python train.py --train_examples=97500 --logit_normal_time=false --activation="gelu_tanh" --fused_qkv=true --qk_norm=false --patch_size=[6, 6] --momentum=0.9 --lr_schedule="cosine"
Rows from block 3, named by matrix and row number. Rows with one number belong to one attention dimension. Each number is 128 + 24 x the weight over its row's rms, rounded and kept within 0 to 255. All counts start at 0. Numbers have three digits each. After the name is the row's rms in percent of the matrix's.
# q: attention query, key and value (stacked) (model.blocks.3.attn.qkv.weight, 384x128, the q third), inputs 0-127
# k: attention query, key and value (stacked) (model.blocks.3.attn.qkv.weight, 384x128, the k third), inputs 0-127
q.91 117:143114126139139118129131120102119106193124128138123170152129117138136157153100186072152135159137143125070162132111159171127143128114128142124120151070132105111107139119128154132138133140135125045060120130170128161057081119115124132122164123136122130086123146131131127153132132120130097122140131146112140071125120118129112118135075109115136130131140107125142103116145132109110152108138
k.91 110:077126137152125113148138137126144157202150116144182093143120128130090088118145079129089126126121117099068111129127111127128121131121146114182130091130113141112091139121128121114151122128116130157118084138119135131118111121116099106107147137102143097135143150141135223161118127145144162111116156142131082174122134149131115156108133119128113143114118116180148101138127096155149118147090
q.92 085:144128155143117097165135177123137113114111135126146118122154137136141137146110053169120121149090105137143128150129117085101087115079139137146119107134107154111106121157137134111100104158145109132147156111107106134134146103147161144116084099095114103125099089170146144115079118108126128099128141060131120149121128134068138100096170146116106169114097137112142125135118085110098099117139
k.92 087:152145140090120120132126119190123110088133120130148120129157122136141129104118195127092156152122114144149138098128094114151097134148120098117122108141100117144132081139160152105151113146143127093092141089098162159140089156132136176122127180139139124111106129156092095126131132130105158107107115132137099076127122085141077107144152104185111143119130147094153145117131159103084141134140
q.93 114:139121127143116090123092102080118079157125147179117113151142125111092103128114146149147146120112105086155129139135118111143100083113136131112148139117111114132126121123118115111124155157126099135189128124133120139038112125144095121129117120121093094124096136131096187158121184117121160148137119113159116130095140122142113144183092148146129116098094101109093112160126170152135135110128
k.93 110:127104126142130177129173139129128125200126167120161217157118136150074098121133134106088132158119112105123124176128132106133134153107108147122098138125121127136073159096113152144127129119087165110097129141177127105171136121157127146123130147136104131106178113143123062134144129105131125128125158129126137109130115151131124127110137074109136132128121149094130157114133150104143153130149
q.94 093:088136096131092096131121094114170102173100104151153130115103106117120089118109162135128092079130125118119096120168142129072117129142079122105134137128144132102097107086148092130118126129107118144184105087126138099126144076082100128147145131121055110130125100128104142108133138118111127094126097108105073115106126103124116120128088143099146121084151127119129139139129135115124129098116
k.94 096:142113097123140191145118118137091145164119119148157187131124143144093118119115146065148186150109112141099137157143128105137102099149123117119101125124120135115075148133115111124145128107146132094204141151161116118121166124130127152154154129125122118144116147122173129107114118151156138134109156171111148127139151154105128114104117103076110103140170128075124108099118097088119124121100
q.95 086:123125148120152138189140118108125139163159111125129165139108098141162116109180138158113090122108083102147162118114178148167125175165129156091116133152155165134120136155130111139124131100109095172114130137165130171143129120128133125154106137139130139159181117144179158116146107151147109133121208154124148109149113160144136113116115095110137161160147131117138148107114119120155111135136
k.95 084:089144127126111107106095105119130152150108125144099172123147117116162129144131176139159148149110107142166120108148139143116137151126139117099109119124158137135179163145141126096123153117145067165082111139153120118089107130102104129131102099122109124115146140161113139108126112158127136157160098132132114154102170134164102153182088133177128132103162095187132076125113112131096126120091
q.96 109:145158193128108084126106133137109141126113100121123096126139135144088095148133129163163106079160116116073170114122138138112147092123139098157089132147157121125114111115116125114119122090144146149123117131160136145069167082112095133158125110159146125130105105128163127126120113142115102132133107089113096146140103129095133155156144096151110097150155183101131130100115132152114084127080
k.96 099:182172108123143135137132124161140137152119136129152154136114119140138154137076101110109125123134119134058114151063162130138125141157154112143107105124172135157111123129127183122171145121159131075138118124130090126123128093116136154102098093139142169133141142136112076132133125138101123107154170131089145120147130148099110115127076089125125103153151108088143093155131101128106130165142
q.97 098:090164128192194118111145137095149138045163142132119117137090139114088108118134159113122092136133092137099137099132140142136164097131113156156123135118104132153154114143129105162154144143104123200145141120123156163157181144167119128124107140107140083122128147135096126161141116127136139120111143132172126147115118149118137177143123106166142124099149116130114148117114150113132138144117
k.97 099:094082160100157101086120167147092123100096127135065134116150122135106150134125095137114143112097176158114134119147170101137100143109125152076084120142164093143153172123130148146107121135112121145159089114139175100153125149133114157138130112105117129112138132147100087160129130135112110132135125124144166158113122084139152132115093107119107134088140111114110163100076149106155139140145
q.98 125:137140108166145085138129101132124150122109128103123195128122137138141156124154123134142102137141083111153136130177184133134128115147089144078105100101146095128120135122110096122137130148147116142177117144168125125042171167116116097112142158172143114158154169139166177151147135124101125138120163109126130157140112138096133115152129117105137145114128110163125122144140120098145166131118
k.98 114:074142142123095127158130147132135108195115141134181167142132122169144098149112199149124114118109102156139126092125120105110176127154134121133115140113130138149141151136146125118102137123093118174095104142142109148225123112121111149168137106121126145131118119134108097150143117134158134140126155138146142166148133141145123118121093107091142129138140088129094123145117124095162108178140
q.99 097:145152132125151154093150135120119125096089110139133088113140134107077103110155078148147136148142139158093139116128112141142123108122142101188104137179113123129109081109135112121092100120118102118109106124096129136114127126095118129138101140109101077128119129103110114115112151136115152122146142104104171178151180123137086177125116142081159135076135133110134139090107101131155125175095
k.99 090:154115122121137152147119139149132110122134108132118116129104129119123113115161108035164145117135187147086147174090155107127109158082132118150117155104119116122133113104148155136143136142125143116111129081139157118069125132134144142120127094119116152118162121134090078110147125149116101135130100098173105097114152083151128129137136174144122075124158147095133159125151142109114114093094
q.100 110:198135121148130136166101119118133150089162155118099065158112143133138146132126081106125119149133112126171140106130106130130145123136141145136094087120111122117130133134114149132109112095129136144085120179135136135141159170172171146107082113109163134121115091122138138145145141113089136074122141151110102122105103195136112123109147123131142154160129149155125084151154172110127162126125
k.100 106:175096159095126065144151161143142133114116134144120118121142124145157151147151100206118131130135137161177139107159108153101127137122082161113114095147156147124144145133163136166111114126146127149047132104157121127126119122150133169108115140128175113105126178127127097132108151135129130120146122125118149145171114108144151132104117155102093085127111137167132111103120141131109090148145
q.101 103:120144107149142081094156153126153104206129142153139142080140128157059126141111180159140134095155163149184097203159124125110109134116107117134126145151133114119120084122133108139105115122126115143136121127148111151151120084109138105133186124134139091104106141120132145127107097131122155116139092121133104121110098112136119161116127138132093128140121110095150165115135156142164113133118
k.101 097:085112123114121197110116148119121129132091135132134174120158139103045107124168102128111128135127113109152133147073132153155112131145160145162117167136118147154127123149121111129124105119138132093161164149158133128053154166129153140112097159108151125079119145125153168123151143147137108132153181127134134093139143131100102121113097142125109133153122135108135121142103131135149124092166
q.102 112:163110127160115135147106137149103124110141118142136164175108123118155149136147203136119107113117098108154136066121140133132153128159141156123165140124150136125118139097115127141171137112095132173141141157100135128190159158158143127141081145128116136153145088135131102104159111129116120133154178170151116142164098171168107094148113111163158136149140137128098130149145142128098107105103
k.102 103:128146124114149118132137095103145138136140126121130145154072123138197139131117126184171102108120104162184123100138140134129109114127123083059126144085169133146128145118124162157144132121161129146229142118112149138127122144105097133128146129145138139113146144120120101099136155140127129160157123156090140165117155113111150111099132109154119119116136135142085104106142119135105151102111
q.103 099:088151118120130149096116128140145150136143103130152098121115140128075128140114112063162155134122116106070120146128120138114183128153157155128134147105113110170090096142117143105110136119137109065100107188164133117107089107133155139107150167114155097107113133122111133085127113141122147166156127124137148112120125134171132168149124149068165168110146113138109150134116140138103113109122
k.103 094:112150126153159137068113149161159126158151109133163131171108138121121130135131095078167110133107132115056160177152131153117076122129090128169121119119128125131103102164130150146105132102129083115125115117156133142072127153140133121112151110139148110125142108114131138118122135133129131142125077134121086155112146093084165145143144122068139140144146125167131157132105160144164119153112
q.104 113:174108119134094066120120128141147081044145105121106193133170126153115134121125210167142107123151128135193145105165122131139131117099157121108129122131136132139155137154130124122114112152116119144117132155115131131152122149121180147135133126127141129091165085169152098138147110130114139090101128113125131138117102115144089148127148126140125153142158138125120159109136121106144154110149
k.104 105:100112145138148156116165131099128140097167125132126115144142129103112112132160050203121108123131125155191141111103107167127116123110104139112129142136121138136178103141140103142124116138118127176220109116099115142160157131077108124109084122121135144116132154120118096157113125151136169136138146129138138144113113125145109103127121107149106137133113123077118122147112124118126087099161
q.105 105:119153135152172172157119132105136124073120113099133069109110114135140101133151109157086118098134128143141084102120124136138129109125150108204170138136104129100122127111122099106102131158123150156101134124067151106121161112123150156147098147110157096153131129115095126149091151098114156085135144129123158130116106136112094146123143116145121107139098152104132082176151094110142095134120
k.105 096:175119152150121076126139151154126135086142122138095159094149130126161145117111066118133157119150162166182116142128154122114150171081129145125120120135174124100166138083144156133138147147125136121104164128109150150167148180115150138139134119141136125112137140135102096124115136141123122120133072116103145082128132067144129086104142110149165115119126101107109104120105090141100118111157
q.106 083:142144157105125168135130119147133117106135147128132106091147095112141111137131133137127131100113154128159143091112144185135099097170133132136176116148139168108157104140146133154128080113132159118199125141146125163137119151135159130148101084161106130085141129170159158109141147108164170149122109149150112129078093121111084120081164153131106150143142129115133126183144139131162128122130
k.106 090:177079123131111100140112119122153151112115120151109180092159128150122164129153152149105137162130141119143126108150155127131150128113125129106123140088134135118147116094164115122137183123158122142159142124121120129175171086136139113125132126134105159073105119094175087111172099110111113096137127061118116161116096106109140136116150104096092122124164110147119127153123113168103153089117
q.107 107:098140125159120133121133083118128099158098112124137133067153115101129125119126063115096144137127133149168099104113126076102152150110101121138099154124142137079130106129163091133136092078102125117135105102098108134035121131137118142123134152108165104095150111116100152117127115131138133119135093104109124123128122103124136116152112167094116112091151124120129064118087126120129119150135
k.107 101:135150127112153140139111131136132132147093105123123171137116133105085113127129159099074166119118147154136103171149122128148129108120141120196148100140142141097096113102117098119119153175125130176027141109135111127156173143135155133123099113082121066136126161106153132124101133162137106128147113145160131122142137138115138137145115111106065136137112129126132123135142113126101141089127
q.108 098:132136140157114190138103077138122104175124146131142038126113140114098125116128131086124138147094111132067108141103141145144125120124127102139147180119132095154100147191130132123092146147129116107151126167127113130169108110123107154113122130121118115121116056158126140154113143116149152117126170139136129122155125138126123151128147137147093112138139149128144118117093099165168106162151
k.108 097:142095142083129127121141143122166164159132144145099119126138133168107136124100132063124171135109145129053161148168143139102116129129112130109115106125132081126109142079160138117125126121157110107127180125182106126061135117131160132136156116142095157131103141114123119097161162131119136097148105115124111103097109136142124088142091144135134113111145156191129138111137131094110129146130
q.109 117:144097148127153152138145106115135141137139158143137184117144118165181185126134089121119122137130126163093147175109150140137120192087137104093100125087141085139150139145137150127126129112129137060123108106168099120160105142114146109112104134146143163106133112123106055083107115145119127140127125102079137112114127119127162108146102127093099115116132139138134101123130118138115156128164
k.109 113:149153146135107089140120114131113099126107127118114032125132139133122065124109176120147127118141114113105143110158149129122146048145165122174187090183119145121111143152113106112139120117115129174144135146104112153105139121122137102128119122121162097149124126149122182160109118120115159094129125107128095156148116157124086152157161136133115134150141145143143133133114137142124140127096
q.110 100:154093184131134066115103131132141113138167117108096134106120130114105136152106163155119148105101131118153115131129136114154136093108120087126130122135140162084144123113132114155163119147083178196157157093121167131099139113133103149164121138154108110126167126169118127150139119074175125136141112120143148140139137105123138134145126111211130145156125168117122105130133124129109146153133
k.110 086:127138128130151151121106114112127126139143134131107186123130134132106145137119118168067135119124111137142108139074146101183115121115125110147105157157103113120139103114129144146143175122126135126135121132100164120176144127161084121157114167150161117118078109134127103123133180105148167096156194116122167110130111135141143124122090066183121132121120151120132107092140168131129155130163
q.111 100:110121147108163121128121158084130138109145114123140067115074109143178169129125117120159158131118141140132137079155115156126147127133160118131118099101118117141162133110156170121115107124117136117146082166097138146154130149091105148171179123149078142099146177131140094145147097108138164094131120137097108167140116166134120143141135130106132107086152093119100132142107100155125161142108
k.111 101:158106084147141127130115144127132172119135111148080062168135129147168074110102091127144144128136151118066092112174111121133091116149135124098152148137120116102134159120101148159121131105153120111133151139110141097120111117146119116128139129108163145141103141144120080121094158157138127140102129107112139110156138136146124071129130124052127111160093108098133134153135106144137103124081
q.112 104:114108158149109115115158165124117142130127155122126136081152145139142192133137071091131120113136158163104139135137136145142144160114098110116124127150161124170160122137145123133149123139119140143069161129174105095033124120139092109129129135126131137123129132147088160156122145145106120173116156137135161159176152153116127094152141101172106127124140165141124152130118118131112113167145
k.112 112:097144158101167137156142129098150107163119130136083088168130136090122108128160149125140115131112131124095120132096150123136088140130152118169153148137135110141169104106128125151127143141115131179031128121103107110175163139156151125136104113153153146152119123097136159139123171102140170130130122111159183111085122124107105129129093139129147164146136109115106129125145149128179135137135
q.113 113:138108134109120143127164167101138115108148132145097136159150133097147127090179111116152105144166149144213158120138100105119116107177124133128126131143118156171191135139137146149158142159119142188127155127112138112193169121139135139129114136134148139128091164146158072167146146133139100137150135128146121113116121136103159143165120134135126128155112156152103152124116160132131116114155
k.113 103:133109081143156126108124130125112118053137118154082121123131125115125152150119116205136121108134128110237128125129112100126130149121138147056117099122152087134170135103129127151132107132153127132125111148159130076113111142129139102136127115134125125146118153128101130150126088120098106162108166149136144161111095102128127161118132134129140125137133150123102169153129171152132128139121
q.114 115:159105171156113200112116166127127145106122143115090092137142136110169156133147167096157123153119131113038143095073156138154113148145147115122136150117147140138163122160123148162112132124127111119134115132095132136182105120138108139127105125145114139156126114118147061177165102138134146121147179145111131159142135141128098148133140120158110126161131137124135134128139139130151103123161
k.114 108:176105139134101060097115086104155131143156143146074048114132137141181160133089122102145120153142154118067142146148116130119128124111128140109109128142132117129132121149130137116138125123133149140217153133119117115103093129116160120123154124143092163158120140101116122106133141127106113113110091116108122164131104122125122117126127136183115093128119135180128133150151153134098147118106
q.115 118:109121129141108067138127123134130111156095151164148217131154143162123098127125080165159144083156167140139132141146136140129140147114110129097107161121155109108126098085152114153117139124154136148169160136148164108128144106150087153156125175123113134125106126147131099112115169112102111157175106146136146099111133102114156143140121153151121126086119128130124101154158109126088099116136
k.115 119:131183114124131170114100152136124110115131101086168135110121121113119088134148193148118148121088091122122118104117126087114118108110167106132170110154152122128082154123117136119126154120105132138149117135122138132111156139110117119169126119163117096098137156152112148115148138116131157109149188149119156125133123148085099129084117099108135133170155147042127135137153162132164149101114